python train.py --model="image classifier" --dataset="drawn human figures in many poses" --train_examples=97500 --image_size=32 --crop_scale_min=1 --horizontal_flip=true --targets=["trousers"] --num_classes=12 --arch="vit" --norm="rmsnorm" --norm_position="pre" --activation="gelu_tanh" --mlp_ratio=3 --head_dim=32 --fused_qkv=true --bias="all" --qk_norm=false --parallel_block=false --inner_norm=false --patch_size=[4, 4] --conv_stem=false --layers=8 --width=320 --positions="learned" --pooling="mean" --mixing="cutmix" --loss="binary_cross_entropy" --init="lecun_normal" --residual_init="scaled_by_depth" --optimizer="adamw" --lr=0.00061 --beta1=0.85 --beta2=0.99 --eps=1e-08 --grad_clip=1.0 --steps=18400 --batch_size=384 --epochs=72.5 --lr_schedule="cosine" --final_lr_fraction=0.01 --warmup_steps=550 --weight_decay=0.3
Rows from block 4 of a small image classifier, named by matrix and row number. Rows with one number belong to one neuron. Each number is 128 + 32 x the weight over its row's rms, rounded and kept within 0 to 255. All counts start at 0. Numbers have three digits each. After the name is the row's rms in percent of the matrix's.
After each neuron's rows are labels from the 100 images, of 14848, where the neuron reaches its highest value: "patch colour" is the nearest of a few named colours to the mean colour under the peak. Only what is clearly more common there than usual is listed. The data: drawn human figures in many poses.
# fc1: MLP up (model.blocks.4.mlp.fc1.weight, 960x320), inputs 107-213
# fc2: MLP down (model.blocks.4.mlp.fc2.weight, 320x960, transposed), outputs 107-213

fc1.295 096:106130111134155159163128140113124127146146171126118144071128143183142110136131125096083120195147102141118107121125085166171098145129113061131118124136098111149133134124094141117079097157106091122122104163151101103115067093107132168117145145162137156165123055124096148158131129115146149145172163181086117182106115190108122
fc2.295 104:123073137145179165173148133119103133147109087106154109131141141096080146081116117139130124131139111103123097134126095146123059102098073103083113155178145111155059198127155136140122142090153194113131169115137175116107122136141224144142107149055139094176180112122067151135082098137134196084161087102073154140142103160069117
patch colour: brown

fc1.556 090:143085164128153143162151075115141153147105106119138149142083173127151097094187065075072077110170160094113169109147086146143131164127112142152144156098135113048105140147135152129168112099100069128109088132208056153141108076122112166094148158076115132183106092134164184101141113114121076094139128120143163130133086129123122
fc2.556 076:140196110153173083076165153120147168166108079171153067162096142114118134159144107173148119136154167101158109163140097173140142175176070132140109111132124175126167189114153143094183163107158165111102148091159154171156178105108097137163130154154158131145123166087170113153090126117122136131143109082181195099137119118130144
patch colour: black

fc1.466 097:102151089133135096172200102133117129148112120083087141122117045124170119112089108205197132115115106138157142096110066197144130094095148106086125118163100100178155169132168169156132054118136092135078153161115100098097114210213108080142093143101119155124095053138100130126157088161089144148090107071120118127115133142080148
fc2.466 106:184130154160130088166162200139116052093088067100130145153156120096089077132153108155160168109147157121102130135144129158163134096123058120131113082096128113167113107180132139138173151117181141165139137170126113171108132102136169155157110094117111086140139159076148148137135078145135123071096161106139138123075116146168155
patch colour: orange

fc1.462 096:061133098137111142178077105114130148053118153144166145097147114109186077126170090079126138192122104082157125119170091190098167127107140180147125164124147153120121080161135125113080135150121116136086116175162129149159074131144094155184138146181183093134108099097170154065161129116183140130177137139127162140106068163096129
fc2.462 089:169124103100157176089111202160130074221129150070164137121137079105126154192093141151186144065103105137098134183158126132161113140126144107142125135115094172158104119098135049134080079123154168139144172137128078161155122103146121116130109159134102077169130110112101143140147123055119091097175105132123094126177092036114127
patch colour: blue

fc1.287 100:107161127143099116129124054161113136150116083131141170157106101152148095153138144116171152170092146113106110116095098157098130137109132131112104129119098147163120119143149178134120128112125105174123152118108085101103108181170098084128125178125156156136083121146141107075109020164131120141099177135146136146117085144092148
fc2.287 096:182103137189153087159147126135132108092124116151107109140146090158115101100101100148058148123134104121099139062123100131130126057096121162078145094128119160144146115146141127109141180160122139137120101167167166149173108070125177188132115130123104114126180166115115135092132171102162148150085177154120092099100076161136101
patch colour: black

fc1.219 098:093158115123162126121144087091158127124140092117156156146120172102155106153161170129148185114113104093180119124133097155112112102112160176170156125147164082114165114108151175083149127051116185121085169127160119166090149175095101167158143190118097146139097121138133121037151112086123172144100105174155186200123166191086166
fc2.219 095:120101110103090100083086089134083167132139111139091186062123163160204122086149168100079125228193072079129173130123066200143105098193149146106115125151140171092133127132151123123151112141077139151106089160150186137129144080140143178126152176152095150144113094131113121094180166102118108197104128131101138153126129177130103
patch colour: blue; green

fc1.543 095:135193138104153080125186091148137177129181099103156103135115140122175145164117181137105157154100145062131129111076064187101117177142133144102098138154170121087152111126119158113142101098121123163140123077146100148071124166118062122174104132103155171128144135139138147077158113124187101142094110157153175118145123184088148
fc2.543 110:109112163077140078141121136110108103118151107131097147168102167134116065112123095135158138174161092116141087174111120147192064048208100145161136199109145069154169166096124080135159075137127136132146152194102163178145164072116190114145160210160113093125125093102130076137128147131113151122156126100142180133161176139095060
patch colour: grey

fc1.471 094:153131140166136123139161174167138087145091085114170099091158065068083101078097136163197128130054156136136113181129113147137131101076118126103115114124145089138142159140129110126110052133138133134124126159120133093081150157142135107076136195168109127157113118061134147103132069136094180174094133175143095180111104102101169
fc2.471 087:097107107145111141091138098057110137172131158140138084149146161185156148206115143153091090105143152078091135107105089171117115087107118134116180148137145134130163144098121146115133118120137112062134143120105150097204178134090123130139111133134107133117114108175072060153133115130111112124132166114133127127168192138121075
patch colour: purple; pink

fc1.267 100:116102090096118197141172072090137124087133135149145137119058125150154115188145096114102134184115130104164192097115107154167108152168129139136168159108126125033176117165097125151079101138103111071128183136127074091140121119144111137101174090154178101146102069112178129092110100155150191115151144136165110159086108168114190
fc2.267 103:173151057063132167115145153119155183172147149153103138104090181107168183143122141160146132115134069113159127154166101152143087194135131143163148164138063194090061129063136116150117104156079133132148133119091120125095164140130080116159120105101173163136102139110106104174170160146112180125204076151103101118106134118122113
patch colour: grey

fc1.374 099:075055122157147138122087094110137116103106129096167125093152117141149097148170131080113094187135116051115099173119033211131095111111157145163162199148117096104127118109173126135079106132078113116038076117153130171127101104112123140136123188154193135113083077146158139138176131114107123138156143175093138164159133118103116
fc2.374 095:166075170098158063148167148101188083172154135102138089173085106109097148179111063132082134117164172120107161124131138129155115115157088103127107107085056079138176151203111131123177143172174118118151132179148066147194155096111201126143109087148141101107135074088121121167103122114142103128136138105113124140134114127150133
patch colour: brown

fc1.529 114:147110143088099139110126135160148086117125150097103134107166143120121064103150137167153147129179188121159185065142131147119160127116106140048140131116122064177166147161147134050122115127136115097133099124106033146114121134142164165096160173138093152207141124159147158143109114116153074152081164094094132143095116123129077
fc2.529 109:180099092146079153121141239189114115112128119082059119124174115113113150106123124098136164117168181213130187138185175056138137090108090101093146093119119208113107142164128151085095150103176114087132155147109103132151146144142130134128098113093130143077162140116083176130123150098204114096068116139122063118102124095142116
patch colour: black

fc1.546 093:098108154118111095066122087090111122148175156126210122092126093129130121153125127117119082145099159122115148103113141139130178053151115179146148143079149120112166174115185143107143170123150123133143112141186134145173153094118139120127129176101160145112148128151185127100106158030100092152164170106144175095159146130157106
fc2.546 093:183136162144182141207163176136147125084149108116101102164155170091108088170125144154193203133126084097123108147207128153130126140163091189145147143134133123142129102120094144113191140163147169148198142137155115167090109099106147168139118122150136133189116119110172106145134102155156137114133135127144127097123131172135140
patch colour: brown

fc1.1 099:111148110147097109154096064130116173140123137161157092168196091137123111125123147093135098164066137059177123173108120147113124153099103125144177128145093160065056118162182141097149149089115097117056181168104161145098151134129146150137143198151118107083143105152124165114100094142164225103165103118162150152183084140094158
fc2.1 101:121076174107112147088148155137153083165126121142075101149149123115117128190120090134126200111171129132100160083122140150144128098116097178111105106056132109186158106130121114113140158193162149145123152182118134127144087089073121140165135142094106113122085129141140119121127125177155163162106144159136092106134117170186145
patch colour: grey

fc1.353 102:127131189133082160124099124112089082146121113110140152093127094174092136135115170092106092191108124121080117138088121148134056132127060161128131120140147107112156155122118115105054116177178150116147143115093135105142094076134103181141119122153173072140119088088096168129123077156125206117160170155125131145089135121133137
fc2.353 114:124090090106085193067147135093126127148081105098087111094099159083115187114089128108074123116172104115112123112159114126110099098106141098064140149166105136141069172137122140155124133094147146049112189118148157068120146158146168107114128104095128137142148118176049165135112149125130145103124120144117062188146098167123116
patch colour: purple

fc1.261 105:149112137123211115131126149163172136139094093118169091148167088104108129134216111093113136118130184101088161145169077164119177179080074104112078163083149121099173169149123114088112133081152130134150142124140074164139125148138116178140124132169160110147112142087194161105117071145156126085186154110142172124100120158108196
fc2.261 111:137158090110172125104138109212168155151148124098119153094122073141175174123128097110144167143099109137097152134158098165135151199098186120107067088146135202104125131120138072159079116103153170180101157080161158116074076144116092118149127140147113106149098158106146188105164156094115123116111131143140083111172118074148160
patch colour: black

fc1.331 102:112097140121101203198086186153106040090116128067119144075176151091149116092130168125090163211143104105089167087090102165081147067098095173066124132114119145174107125141186191103080123149166142120127123147160133134140090144193094199095071113136150121146115074103179185071165130142171123178123153175123099124155144145150182
fc2.331 104:088129119083136126139108071131154108164112120092108161135156145171120220160153144052136154152138177092082184152165128152160110170173143137130079166129135094096119111080130178131100099080136141129148130116103139149118097168103097137139190106102082083182102059188164085106125148104144069103161126082119100185148147147127158
patch colour: purple

fc1.206 107:113108154118161148212163119128162167194154099151102109169125142130168100143202147108103119178118143015137156126135072196120155143127109150104083159130159113131142131114147127074151103091101152171105118089202148138101151112077109148150075153099159137089159140130131106127154134157105131135151090130145168175126109075113173
fc2.206 120:102140148075057075084132123127086059087171128096120178132121157138170107152086102130103150166174135155166172092111160118186083065168124133178132106104091099144183100162144120129161124163142098130145120170085103148170155112163176096142184120149098144109116097152120102105133139103133090151076129103118115169117163114102077
patch colour: grey

fc1.321 099:122141151104083125156053128129111123055166157147166149149150100145213104118187112104123165161097129092127123106136098158079162126109171139143134136086132113091202067145127139140072138119093114146107101166075128138103138161126088090148133114145111092102077134113113122051160122155149102131089151136153147163076137120115172
fc2.321 102:172190088153147087125143134201169133141140114150095150134111126149185144096132120106148116138112156136124172155151149134178146175086113145141072156099131209138100099130177099144123107093089137140109093103164132140142132102113065099161153097115119121127109153101209151135137148124107101133113104138127116162111050113142137
patch colour: grey

fc1.572 088:127136086119160095157103148176129169181143126162145105133122090124172142130161076137127153144114139072127142176145087183107150137135171160104092128068123151145151118167118150112152114121102104121111090121115126137109127123088098156153164132165122084071098136059165125117123113137106111131131075147157116185151136102132184
fc2.572 078:154086173103144092162182152142133111106136132105201141126115156207136119163172152155084152170113158097107176126149102178162099090099109071142103110177117143109154118152139067141113068122164155168163142137151096134072122097123167143125128155137144105148090064062131191116138084080153139086157147119102243173116125087062168
patch colour: grey

fc1.243 093:127112112110142106102123143148045063123155183120137131101185122098165156100129174136104111152140101122117109150141126161102155067117157182131180121136152109140099101150153150110112162072107166116088077109134140157091154135108131179067121112181140082132157102041200126075147142072140120119125143152113153133148192112147149
fc2.243 099:141061112114140135124135066150088130150083124114126166054130148107179162101115148161135142122172091128138138115144120145128148163148159170116145098110126128147105110089142123141110148105123165174098190134137191108142120115104139138074194103108093116191130137098126125072152161160139094090066099111127116180113121147171133
patch colour: blue

fc1.669 095:150107143096126112079104111135206161143155083148198103139088152121160092134122136115071122185166118059166140088127092196163129123112177188100149136051204057090221149134163144122131086086123092112092097143167114173120126127103156123165121157175179117138071116157128107073171087119123176156130154106142180126091157126068119
fc2.669 080:073102101091074166124036110141085159109150160147135129049128130187130067158132151143120130148110088067096168134085099172119110132173124117177163144125166147093104116119121135104129055202102105109129138162113152086159109090133090121107093148137088186112076107159064103130143139099110129228149132140127125122170192158157113
patch colour: orange

fc1.93 102:125075108138171079097114094079142161124171123198223080132134111146137127129146076089108095125129178090118184122141071166101137146124119118179097147059157150052159138130167095151122147157114056083066094176178130143172110093098174120159176204150150128131110155116104142108144118113157149115114101144163154138155128117096122
fc2.93 099:116127188108177138129117138116170047178100130107076100139119113138143097176145058114113176118095099094097182141178092178129125121121100163133123144111174108162156119159136126093118094112190186103176217155172172172168119085083151139173103143150115091168093087144120133159111141092148150136176194079121117136169154144155141
patch colour: brown

fc1.13 097:130099095106128139189080150125077118165113172120139166126177139115139065090164182164102109135136092105159113182209106129154131137184125121121142130117125077140105123107139099163105069163123132140088087124147076138105109145198123156122124124156119105166131110102139129068151090080104105134157096066105173153065165083131126
fc2.13 086:118089132144112100128169089196116168069150116111129111113117052185125078185131096184201140113137102104138116123087102150109080167092145083191117137121178127127120170058148084147122122126106123154133179105106148078147107090085143108089141197091104169082080138117025104090102124149105152132089160107123173154130148092131105
patch colour: green

fc1.597 098:127161138132103085169125154149192149141111108107167141135123051116108096113162096090170213195131185130146151146089091145148160141092129091124069142078126087110164193124122129178123084095101102084092094129103074099068050145131065095181123153099145114114092119119072119131066073110161156099143122160144194093102097170094169
fc2.597 085:153149121114105136141102126127135100123144166096121161148119146171143171142084157126137096090139133092156199126146100180119140121154139086150147137150157125163154099159184169106124111083161142088191146137150164142162198097087133127115116075134101134104190095156128128156152162112123082130097128092082123189173175085120136
patch colour: orange